From a checkpoint of a small sound classifier: layers 8, 39062 training examples.
Rows from block 3 of a small sound classifier, named by matrix and row number. Rows with one number within an expert belong to one neuron, the router's apart. Each number is 200 + 40 x the weight over its row's rms, rounded and kept within 0 to 999. All counts start at 0.
After each expert's rows are labels from the 100 clips, of 14848, where the router gives the expert most weight on average: "responds to" is what is common among them. Only what is clearly more common there than usual is listed. The data: synthesised imitations of 52 everyday sounds, one a clip. In brackets: how many of the 100, against the usual share in percent.
# router: slot weights (model.blocks.3.mlp.router.weight, 16x128, trained with AdamW), inputs 64-127
# gate: expert gate (model.blocks.3.mlp.gate, 16x64x128), inputs 64-127
# up: expert up (model.blocks.3.mlp.up, 16x64x128), inputs 64-127
# down: expert down (model.blocks.3.mlp.down, 16x128x64, transposed), outputs 64-127

# expert 7
router.7,157,160,199,200,263,179,131,209,173,236,237,141,240,129,189,213,199,235,144,202,254,190,102,235,164,124,212,199,164,239,152,208,205,119,149,196,214,234,235,229,172,196,189,220,227,184,180,177,203,258,169,208,163,95,155,188,226,284,187,263,194,173,216,245
gate.0,253,245,145,305,218,278,197,144,166,226,171,284,212,235,197,179,205,171,250,176,161,145,187,240,215,254,172,236,217,224,178,169,173,179,257,238,200,205,183,204,200,234,192,137,167,231,206,152,228,148,295,175,218,165,159,167,160,191,219,172,200,174,163,166
up.0,203,267,125,312,212,211,175,183,179,246,187,274,191,190,222,176,189,178,263,169,173,144,188,216,246,227,158,245,189,233,204,146,161,142,250,202,212,185,177,205,169,210,164,164,175,201,193,130,273,177,292,182,188,141,169,168,136,165,212,176,194,163,180,192
down.0,293,242,247,242,256,155,202,240,135,218,227,187,211,179,154,196,218,236,250,197,177,90,197,241,206,229,163,230,151,221,234,229,256,269,217,194,215,167,203,230,202,128,201,151,252,271,216,188,204,137,192,162,140,186,157,122,187,176,234,160,164,165,179,199
responds to: people (86 vs 14.8); footsteps (46 vs 2)

# expert 6
router.6,188,160,214,110,202,189,227,184,253,176,134,121,185,166,161,187,163,182,151,213,208,213,153,220,160,173,240,193,159,175,267,208,191,143,132,247,273,197,283,304,232,238,191,222,191,239,243,208,139,185,192,267,139,186,150,224,190,210,159,160,152,173,294,170
gate.0,214,260,178,206,209,235,172,264,164,190,237,145,274,182,200,197,248,259,166,209,98,249,208,273,139,219,224,169,216,239,216,177,239,198,238,196,198,199,206,203,209,272,238,111,197,164,228,159,228,177,181,175,210,148,159,339,170,222,184,95,197,162,146,144
up.0,207,181,230,217,193,233,169,194,232,244,131,253,168,153,184,221,197,130,189,179,312,81,202,166,258,178,167,161,150,201,190,176,162,178,217,215,273,196,170,211,223,132,168,298,208,182,241,269,176,235,230,171,196,221,226,78,252,166,233,292,180,232,192,200
down.0,221,200,177,184,231,199,139,269,235,248,274,254,134,216,155,306,247,213,162,138,257,138,252,161,170,232,134,166,209,195,208,174,248,229,196,227,211,139,197,246,211,221,146,201,196,177,234,226,185,229,188,212,261,232,192,117,197,183,228,230,119,147,246,185
responds to: animals (89 vs 15.4); crickets (85 vs 2); reverberation (60 vs 34.9); text has "reverberant" (60 vs 34.9)

# expert 9
router.9,197,165,193,258,194,168,170,242,244,180,197,163,157,133,185,213,273,214,139,216,290,195,202,197,161,214,226,197,172,256,149,207,221,276,146,185,175,240,214,211,197,255,148,204,169,218,279,259,248,182,173,344,178,164,139,224,245,223,175,194,146,191,236,184
gate.0,162,149,114,206,210,150,114,207,145,204,212,169,192,205,223,202,245,123,212,178,228,236,157,272,247,171,187,170,161,184,205,262,204,295,216,196,247,178,137,183,191,224,232,193,167,201,213,181,281,143,166,188,196,233,221,118,198,166,153,264,205,190,173,232
up.0,207,222,153,215,225,143,164,200,135,99,225,175,169,210,206,136,261,120,226,148,243,260,151,266,182,209,216,165,201,274,228,249,237,210,218,249,205,178,142,148,239,273,227,177,197,207,160,255,238,92,237,180,174,253,201,153,152,109,160,252,224,170,204,218
down.0,150,200,237,205,220,246,201,198,259,248,209,163,143,212,169,213,191,164,168,212,278,233,244,140,176,180,121,229,241,276,181,219,171,221,173,222,197,173,244,175,249,166,180,198,172,194,202,222,202,194,206,195,228,194,192,147,248,135,185,208,207,195,214,227
responds to: nature (64 vs 13.2); reverberation (61 vs 34.9); text has "reverberant" (61 vs 34.9); stream (52 vs 1.7)

# expert 2
router.2,220,227,186,253,198,272,223,192,140,156,160,239,229,160,165,159,164,217,359,203,236,209,204,210,204,276,171,186,247,187,207,108,189,178,224,247,177,242,297,173,163,163,178,225,203,221,166,123,179,220,210,214,189,179,165,204,236,212,223,256,164,175,148,181
gate.0,265,205,286,222,191,185,229,221,204,221,235,174,219,167,172,242,278,176,182,216,195,218,257,241,171,149,257,274,283,195,186,284,101,231,166,213,238,216,137,221,212,145,121,201,169,181,200,186,283,175,179,173,219,194,196,215,222,218,200,141,226,171,207,258
up.0,246,200,267,197,190,227,179,227,258,235,228,224,164,180,183,255,238,124,200,191,223,218,265,266,162,166,239,267,242,201,179,262,111,260,174,187,241,215,181,213,244,183,180,178,167,151,124,195,193,129,150,193,189,220,190,235,226,222,212,149,211,184,232,238
down.0,314,190,217,119,296,250,223,184,212,241,235,243,226,183,150,236,214,210,237,209,244,109,256,134,215,222,237,266,182,234,193,211,221,157,164,210,201,214,138,187,239,163,195,272,232,180,174,200,233,273,182,196,139,163,183,188,163,150,143,261,185,204,212,203
responds to: church bell (54 vs 1.9); signals (54 vs 11.6)

# expert 15
router.15,233,177,200,159,179,252,177,194,234,250,205,171,178,306,217,283,198,166,131,197,215,249,259,210,232,176,178,189,182,158,207,294,229,140,267,165,216,300,144,235,231,155,199,171,174,221,243,153,221,175,189,180,176,137,167,198,225,260,147,213,208,228,185,184
gate.0,218,233,209,159,209,268,186,228,231,210,137,158,264,187,270,235,222,185,217,195,159,166,148,144,200,150,168,181,158,164,206,188,201,177,229,180,232,176,150,256,168,204,173,150,220,171,162,152,135,203,156,184,271,152,264,244,166,215,153,241,315,202,182,244
up.0,226,174,193,191,183,176,190,192,193,185,226,302,116,246,200,207,208,188,245,172,276,247,248,269,193,224,238,218,241,241,178,191,172,220,168,211,199,216,227,170,237,188,179,249,231,197,229,244,241,242,233,190,201,237,154,149,231,176,239,167,117,189,239,155
down.0,179,225,216,235,187,195,221,113,162,147,183,232,223,255,154,166,243,251,245,240,236,178,213,177,236,270,182,208,172,195,196,155,260,188,150,180,185,240,191,135,192,189,188,182,220,148,172,195,162,203,155,211,177,262,168,130,221,101,158,226,255,224,219,279
responds to: signals (53 vs 11.6); nature (43 vs 13.2); stream (25 vs 1.7)

# expert 8
router.8,224,199,209,157,159,195,186,187,165,185,217,285,259,208,275,194,185,224,173,165,198,149,226,201,190,251,222,179,263,271,197,210,198,211,235,154,246,146,192,199,299,204,225,178,199,238,247,210,248,169,134,156,260,249,156,171,184,181,204,204,176,200,198,197
gate.0,236,259,221,237,168,326,179,79,147,248,206,233,177,269,250,219,237,181,193,168,141,278,215,201,169,154,212,245,220,228,234,182,206,166,88,179,212,192,257,109,190,206,219,228,212,222,196,200,168,223,235,200,128,133,185,233,223,194,184,215,206,207,191,171
up.0,177,190,208,181,243,117,214,296,168,179,197,170,206,252,156,201,237,189,228,262,244,142,168,207,235,258,271,168,176,174,149,221,198,173,250,228,213,243,120,246,137,170,166,174,202,208,252,227,286,177,184,182,254,230,244,182,169,243,195,199,174,185,202,228
down.0,165,97,209,227,172,229,189,292,154,261,210,195,194,166,214,182,182,226,243,206,217,142,205,188,218,213,259,212,190,249,145,191,238,166,189,150,138,226,187,278,267,205,228,190,180,232,260,159,237,162,154,220,258,291,193,235,233,233,197,159,203,210,218,174
responds to: machines and effects (55 vs 21.9); helicopter (54 vs 2)

# expert 11
router.11,264,212,191,151,179,179,176,187,241,232,205,124,170,234,202,190,183,204,169,223,230,185,148,234,145,240,237,202,236,162,213,260,199,252,194,238,252,129,192,276,279,218,187,221,189,211,215,308,201,233,168,268,178,151,152,220,250,176,145,219,208,136,211,182
gate.0,253,198,146,170,153,235,261,183,178,243,197,159,193,298,127,188,161,149,229,192,193,236,243,175,152,196,242,144,204,252,120,205,190,190,193,253,205,211,254,202,278,218,184,222,181,132,190,229,188,224,233,159,161,198,224,171,242,260,210,165,207,175,188,195
up.0,156,162,210,237,242,240,266,279,246,202,188,264,170,177,187,211,177,225,203,168,251,170,74,132,230,166,241,232,238,214,200,116,140,188,124,255,226,206,184,237,209,147,196,224,216,214,174,284,240,182,160,273,180,203,173,262,204,148,197,197,174,166,235,195
down.0,149,239,214,156,221,152,221,186,276,207,246,156,206,143,237,243,194,242,235,260,222,224,129,231,189,182,187,175,191,241,198,238,208,161,185,156,143,240,191,88,179,147,215,243,176,209,185,150,204,198,160,264,205,148,257,250,158,210,162,216,141,273,139,184
responds to: rain (63 vs 1.8); nature (63 vs 13.2); applause (36 vs 1.8)

# expert 13
router.13,209,232,206,142,158,231,282,172,207,198,143,146,192,168,139,163,221,164,193,179,257,188,246,242,139,233,190,214,156,178,291,190,207,203,133,216,277,201,314,251,209,230,214,218,194,209,237,271,221,194,239,212,139,134,168,177,228,203,166,183,204,160,252,164
gate.0,205,159,214,249,220,151,207,173,139,186,227,185,225,156,159,236,230,189,191,290,171,223,243,195,185,201,206,178,206,206,210,225,185,254,248,162,242,223,145,211,266,277,188,194,149,145,126,151,182,229,164,206,143,193,154,164,223,253,230,184,279,177,181,266
up.0,196,266,185,200,146,265,177,223,228,215,248,211,196,245,172,221,195,178,221,174,229,202,141,256,236,187,206,244,213,223,207,188,233,126,136,214,119,180,263,149,145,134,173,159,248,231,187,232,211,161,204,172,236,209,196,201,185,166,126,230,174,242,215,178
down.0,234,234,283,182,167,250,174,163,170,233,241,238,139,183,229,200,134,202,134,258,210,276,200,262,159,167,128,115,178,261,263,224,157,222,259,175,255,172,246,206,221,172,250,162,247,185,203,198,171,164,206,158,261,192,254,155,230,190,180,247,227,149,116,191
responds to: reverberation (69 vs 34.9); text has "room" (69 vs 34.9); text has "reverberant" (69 vs 34.9); household (42 vs 19.4)

# expert 4
router.4,231,253,238,248,215,251,216,184,114,230,183,211,192,211,199,189,234,206,226,238,152,208,228,260,164,257,194,195,182,118,273,160,189,134,258,187,165,206,192,160,174,197,172,156,151,220,237,155,181,223,173,178,189,271,169,270,196,196,181,208,170,138,137,161
gate.0,185,168,135,161,186,192,118,227,211,184,208,155,191,193,195,168,275,239,223,279,171,227,150,219,187,201,203,228,215,172,180,159,177,192,175,309,264,188,207,239,199,210,175,162,175,155,220,249,216,223,145,184,219,218,203,254,190,250,163,130,181,205,242,222
up.0,204,165,268,205,212,252,254,138,205,181,190,267,249,184,204,278,150,170,181,144,251,177,239,192,217,189,207,155,218,193,220,222,201,212,181,120,142,214,224,181,221,207,249,256,186,258,213,180,175,179,264,192,172,223,158,91,261,166,208,286,193,191,182,227
down.0,280,142,219,182,150,300,264,155,212,220,228,261,160,181,168,225,151,139,185,152,240,199,245,130,231,214,214,212,224,158,250,167,226,170,154,203,175,173,243,229,193,189,279,251,168,215,208,182,199,207,181,183,220,301,278,90,208,208,206,179,231,202,315,248
responds to: church bell (51 vs 1.9); fly buzzing (30 vs 2)

# expert 1
router.1,226,167,201,183,168,168,248,153,263,219,200,200,132,180,272,160,207,246,250,200,267,211,238,196,175,258,173,206,193,214,257,254,249,247,139,229,196,200,253,191,302,213,181,173,172,255,215,241,242,192,192,247,185,211,162,171,187,218,218,244,173,212,140,162
gate.0,165,210,149,154,175,215,137,205,175,223,198,178,193,231,154,184,161,206,184,217,124,172,236,224,262,166,217,229,149,244,193,138,236,173,181,261,193,162,332,210,150,200,184,273,220,105,215,158,179,221,298,188,208,182,175,173,216,205,176,210,184,245,225,214
up.0,194,231,159,176,149,145,256,245,184,231,240,235,202,269,175,182,237,128,186,206,274,195,242,221,190,171,135,194,219,311,216,105,258,204,222,238,163,177,301,204,231,173,164,144,166,228,264,200,212,218,192,215,287,222,179,208,197,192,203,284,138,247,213,161
down.0,220,231,161,186,273,120,164,216,173,164,204,120,191,276,154,152,157,200,231,298,266,268,212,230,191,158,219,201,201,196,219,169,187,187,187,171,183,148,231,258,269,182,149,242,266,202,216,168,175,173,220,215,192,223,255,178,158,189,243,167,213,235,167,170
responds to: reverberation (74 vs 34.9); text has "room" (74 vs 34.9); text has "reverberant" (74 vs 34.9)

# expert 14
router.14,194,160,205,182,184,306,177,183,150,242,175,228,199,250,287,154,124,178,229,220,172,153,303,254,186,214,144,191,165,135,208,189,168,158,241,250,135,220,200,170,177,143,216,206,171,193,152,200,176,210,193,114,304,214,177,219,197,208,194,144,167,168,129,175
gate.0,198,301,219,261,186,242,141,146,183,159,155,238,233,190,124,285,136,159,238,129,212,146,225,188,203,193,206,231,123,207,179,248,219,169,258,160,285,233,223,196,226,226,155,160,165,133,216,203,243,222,217,222,182,184,170,196,192,228,225,213,179,197,228,258
up.0,240,141,167,140,219,142,209,304,197,218,257,190,151,188,245,155,265,247,160,238,172,230,196,208,196,185,211,170,277,195,211,126,197,275,156,242,147,187,169,245,152,171,291,257,234,251,178,206,137,220,203,195,180,189,245,187,207,201,208,187,179,173,165,127
down.0,350,262,182,269,164,169,204,262,164,180,197,216,152,177,130,226,159,148,211,216,206,187,206,156,184,163,207,228,188,218,249,250,214,207,182,248,207,165,219,206,196,217,216,199,185,181,175,222,189,138,167,247,138,181,163,167,234,232,198,225,185,180,241,144
responds to: mains hum (46 vs 12.8); explosion (40 vs 2); wind (26 vs 1.7)

# expert 5
router.5,178,199,225,106,218,262,188,177,250,195,173,180,199,213,136,180,188,237,125,203,174,158,147,199,121,149,231,213,222,190,276,187,182,237,178,251,236,264,193,208,251,277,225,201,173,212,226,250,200,166,194,256,216,180,146,203,126,252,165,219,176,190,282,190
gate.0,226,189,139,144,194,241,224,196,186,217,229,267,227,184,210,290,234,163,274,228,224,261,299,212,149,263,189,201,229,169,169,189,208,248,173,205,123,228,221,199,228,230,148,209,240,207,255,162,216,178,207,183,186,153,266,152,254,208,202,197,162,127,195,173
up.0,192,242,263,232,168,163,197,275,195,199,148,203,121,224,291,204,178,137,168,206,219,157,157,201,271,173,199,213,193,89,185,249,188,187,213,148,285,179,205,166,217,201,231,149,217,312,170,202,206,131,161,186,208,188,257,202,137,198,237,139,204,235,219,146
down.0,144,192,189,118,134,131,182,155,197,176,133,173,200,294,163,161,141,198,216,238,176,193,173,175,171,299,180,215,206,212,264,221,185,170,231,209,193,201,218,199,169,237,178,183,177,270,204,181,143,80,163,259,227,160,212,260,186,247,227,152,183,248,208,235
responds to: reverberation (73 vs 34.9); text has "reverberant" (73 vs 34.9); animals (55 vs 15.4); crickets (35 vs 2)

# expert 3
router.3,247,219,233,160,207,329,204,135,188,290,147,214,154,279,255,168,149,196,213,214,200,185,312,219,191,169,160,189,220,203,190,251,240,211,221,271,146,236,226,153,190,179,190,184,156,209,179,233,163,182,228,144,238,175,157,230,153,179,188,227,182,178,148,187
gate.0,224,189,161,187,190,153,202,194,215,62,185,250,269,147,221,231,189,152,216,212,237,161,238,163,181,238,171,200,254,213,186,154,159,188,221,215,186,125,216,237,154,131,206,202,190,256,199,175,159,250,162,223,195,304,186,196,241,197,278,212,223,229,178,146
up.0,178,236,228,206,187,198,211,193,204,276,219,206,127,245,243,182,239,242,206,241,205,242,155,256,267,161,227,222,110,197,218,246,251,150,210,132,171,277,161,168,186,270,195,216,228,170,199,158,237,139,206,176,217,94,199,184,193,188,116,200,237,181,224,199
down.0,150,136,180,235,217,199,281,205,223,183,201,277,144,279,285,164,199,246,214,188,231,177,193,213,187,208,226,172,205,176,188,199,208,215,188,209,205,189,263,170,240,246,208,214,209,172,201,145,272,227,157,245,202,210,209,226,192,129,200,268,192,181,175,243
responds to: fly buzzing (28 vs 2); stream (27 vs 1.7)

# expert 12
router.12,223,223,215,190,189,227,154,217,183,196,137,237,186,257,161,208,212,206,154,221,186,216,238,227,178,183,221,172,206,148,190,287,214,232,212,211,213,279,175,205,212,188,181,218,136,192,240,213,216,218,261,146,211,162,143,211,170,223,230,161,190,205,272,208
gate.0,198,212,177,190,204,179,185,266,104,239,188,195,126,168,225,247,214,298,146,265,207,202,180,227,196,254,143,208,242,210,173,173,141,209,210,242,238,133,171,228,169,208,200,159,267,208,144,222,275,185,248,146,213,188,152,145,160,159,212,231,277,209,138,230
up.0,225,209,225,248,174,180,181,243,113,194,168,226,158,205,219,239,209,282,149,243,206,216,190,216,200,188,200,180,209,193,154,201,127,211,185,242,245,200,189,180,194,216,189,141,256,207,135,222,267,158,187,156,180,211,147,221,147,208,184,189,321,165,178,199
down.0,268,199,225,120,189,205,179,162,251,224,157,189,158,166,225,179,201,141,146,226,181,224,268,227,230,174,224,158,228,177,292,214,163,166,177,209,241,188,196,259,175,199,208,221,121,220,185,224,187,250,229,183,153,214,166,216,249,224,195,203,187,154,227,155
responds to: signals (94 vs 11.6); siren (88 vs 1.9)

# expert 10
router.10,212,216,229,176,215,235,240,169,222,226,202,82,235,204,297,249,194,234,221,166,178,225,193,220,191,214,222,234,218,168,273,293,193,209,206,226,199,182,171,261,241,187,207,174,186,278,239,189,180,258,241,242,173,119,195,160,212,206,125,212,248,155,208,161
gate.0,202,208,217,144,224,271,193,216,239,216,221,204,186,252,184,153,116,195,298,142,189,214,183,192,173,90,169,168,194,182,182,153,179,235,185,251,110,213,183,207,209,266,207,305,215,195,209,173,181,192,275,155,171,213,135,184,267,167,228,167,298,222,200,190
up.0,238,166,269,187,139,203,189,211,189,193,219,227,169,125,178,160,238,156,139,278,158,248,234,214,159,279,205,132,183,176,176,289,217,192,245,197,237,201,161,175,151,103,235,172,186,232,192,270,201,172,138,210,219,201,300,218,131,209,200,227,154,135,175,258
down.0,171,224,162,192,173,116,214,269,215,171,179,194,180,138,183,155,169,220,191,167,194,172,132,173,182,219,243,250,176,166,225,237,234,170,175,187,214,234,223,256,173,111,223,216,216,177,178,197,156,149,204,191,245,226,155,103,140,163,162,234,230,175,202,169
responds to: muffled (low-pass) (35 vs 12.1); rumble (34 vs 12.7); group: nature (31 vs 13.2); thunder (28 vs 2)

# expert 0
router.0,210,185,250,135,234,232,263,169,194,270,199,171,233,151,193,214,166,272,192,245,178,155,185,256,165,196,196,188,167,129,240,133,189,142,201,277,150,151,167,250,134,241,218,226,187,265,223,180,209,268,221,173,256,207,206,256,164,256,180,217,202,161,228,187
gate.0,198,142,217,229,183,278,145,165,189,286,215,167,226,259,249,159,197,162,135,210,215,220,232,197,233,98,171,181,219,193,208,187,145,222,214,247,227,172,216,297,244,150,174,233,213,161,220,242,192,233,207,210,269,181,186,214,234,198,178,228,251,165,212,139
up.0,200,179,171,246,170,257,128,182,147,250,227,129,172,253,237,161,190,153,213,193,196,224,212,122,282,158,236,201,240,200,183,196,167,222,233,276,259,191,214,252,208,121,230,217,184,207,193,262,207,208,210,174,252,170,235,186,215,245,205,231,243,217,164,168
down.0,254,223,231,191,170,198,207,223,244,174,220,164,151,205,201,183,214,225,249,181,149,263,217,233,176,197,191,158,236,204,149,277,145,200,182,189,178,179,240,243,210,190,207,232,133,240,241,179,195,202,186,155,193,148,215,196,189,183,152,260,201,189,183,182
responds to: household (70 vs 19.4); door slam (62 vs 2.1)